From a checkpoint of a small image inpainting model.
Model: 32-pixel images, arch unet, norm groupnorm, activation relu, widths [64, 128, 256].
Training: muon at rate 0.0023, 16700 steps, batches of 128.
Data: trained on rendered solids tumbling over patterned floors, 11.0 epochs.
Rows from block 6 of a small image inpainting model, named by matrix and row number. Each number is 500 + 50 x the weight over its row's rms, rounded and kept within 0 to 999. All counts start at 0. Numbers have three digits each.
After each channel's rows are labels from the 100 images, of 14976, where the channel reaches its highest value: "colour at peak" is the nearest of a few named colours to the mean colour under the peak; "top examples" is what is common among them. Only what is clearly more common there than usual is listed. The data: rendered solids tumbling over patterned floors. In brackets: how many of the 100, against the usual share in percent.
# convs0: first 3x3 conv (model.decb.0.0.convs.0.weight, 128x256x3x3, each kernel summed), inputs 172-255

convs0.126:539470546458441424491481498519452448495437471517440414553525456484510550531465477487446572573580488529526385475555468451470538407533516503481585461477559479552509555500473534545491467441548474469506478525570494557532491418509406537552541493437545478546
colour at peak: white (66 vs 1.7)
top examples: light from behind the camera (51 vs 25.4); white object (40 vs 19.2); its colour: white (33 vs 8.8)

convs0.61:415604435457589569451449445490431487561446494457389468520556525453554483455528493536456474388528515409553460514446398470439556567597493581509591496423541455467488419486493463546509606485595539473383531510425533488546468417511514543493590538452621501538
colour at peak: black (68 vs 7.9)
top examples: its colour: black (27 vs 8.8)

convs0.108:433477527441469454433430558593487509454414511515505471460489429446504525572427473550545533507502479564528436457470457364515442428522533519378513515510475450496447448557514460497495547448464643524495506521532477507467396510497562382546536555488499531432
colour at peak: black (25 vs 7.9)
top examples: red object (55 vs 18.7); its colour: red (33 vs 8.3)

convs0.105:466541458434460489408526515499527526413545499569460475412462508549456540491361546490451464502535490411518497402622457510543427635458608507533530538545485498484490454574548513497607513570503438512450372578500524342500513469502411439570521551538561457450
colour at peak: pink (33 vs 6.9)
top examples: white object (53 vs 19.2); its colour: white (39 vs 8.8)

convs0.28:445507540506449521446463513451507494464539437491504459470475437493488474585436553480502564544478450432496449455534441537494459511506493512508501399468499541556556497493499444460471507546525581487479443476552479469436502429513510509421566525445617497454
colour at peak: white (45 vs 1.7)
top examples: jack (27 vs 9.8)

convs0.60:530478400523355457494527472445509453430468458517539496575512518473556495515396520549583463510550545521514496420477478442466558459459571505479524462498582488477534440531539374427436480463490536428354419553456518526496582558437440510508409450529515438562
colour at peak: red (30 vs 0.6)
top examples: red object (49 vs 18.7); its colour: red (26 vs 8.3)

convs0.2:412420544519570533543501529518473475525566490460541520461500507537525387559453472391448462467479479501470571552529462520462424532446429550546483541509449519422377392448546469482464441553568428474513590562533493470472515546428501450477503561486592542488
colour at peak: black (39 vs 7.9)
top examples: count: one (65 vs 25.8)

convs0.66:420392522454488521461478559436526498561548517546482509642465493428511406512490455466435512514438490527318482460495501467473582497470475511552464538514475525553432389495542408433678579410549554510413311504505514529403532508457494431523535511555503475367
colour at peak: blue (30 vs 1.1)
top examples: blue object (50 vs 19.1); its colour: blue (31 vs 8.4); bumpy ball (26 vs 9.6)

convs0.49:476475490501539424540613494463411492505458463560514500421460505422475620490449519504530548481475468495522541585533539598381475565488396466439501497540490572489506500497591559507455494539515444522527404461489469448533429494492509527558458454564477404541
colour at peak: green (34 vs 3.8)
top examples: green object (38 vs 18.4)

convs0.63:535433591425319519459494463454474524592406511626576573464483424494398430501473522399487474418500443545496553508530486509534599468467399475514448506479539510490475518508541524440550478509490516527573432513551468537542496571597529489538563507522447514410
colour at peak: grey (71 vs 44.6)
top examples: red object (62 vs 18.7); its colour: red (41 vs 8.3)

convs0.6:487553536480512511506427470420488528532496499478472493471458504499478449520513542510535467452435443521514487475500449511523519516501406488512476495455527469566535490475482527463490472509438538541453559482518508499558499497553484502489503527524477440466
colour at peak: brown (63 vs 29.4); black (25 vs 7.9)
top examples: cube frame (31 vs 9.8)

convs0.31:515481502459479439564507515428669395596499469459475441418558487482514454423527437496584480512437578438452472635590504581494491521605586572507493387436582512460403558502475380547385660470403482577554457536504490499553533516515463504516528511455517520521
colour at peak: purple (40 vs 1.6); red (32 vs 0.6)
top examples: purple object (46 vs 18.5); red object (45 vs 18.7); its colour: red (32 vs 8.3); its colour: purple (25 vs 8.3)

convs0.103:468476457463516654475493404479440479468468513525479501546457541458448578461500490487409442471492500459488474527448449497445477432429454522555507518470551451508566371436568501522504492524499551509542390436457502534496505467478464451515495533476507507422
colour at peak: green (25 vs 3.8)
top examples: teal object (50 vs 19.2); its colour: teal (34 vs 8.4)

convs0.25:499530472478494526490472540509471493492546503501454478505405541395485534511496484500512565425522465519576494450456502527491448500509523490591472478544573513422508485445515490447552464479580504455489521486473490449499468446459530508500571458475527526506
colour at peak: black (45 vs 7.9); green (31 vs 3.8)
top examples: teal object (43 vs 19.2); its colour: teal (28 vs 8.4)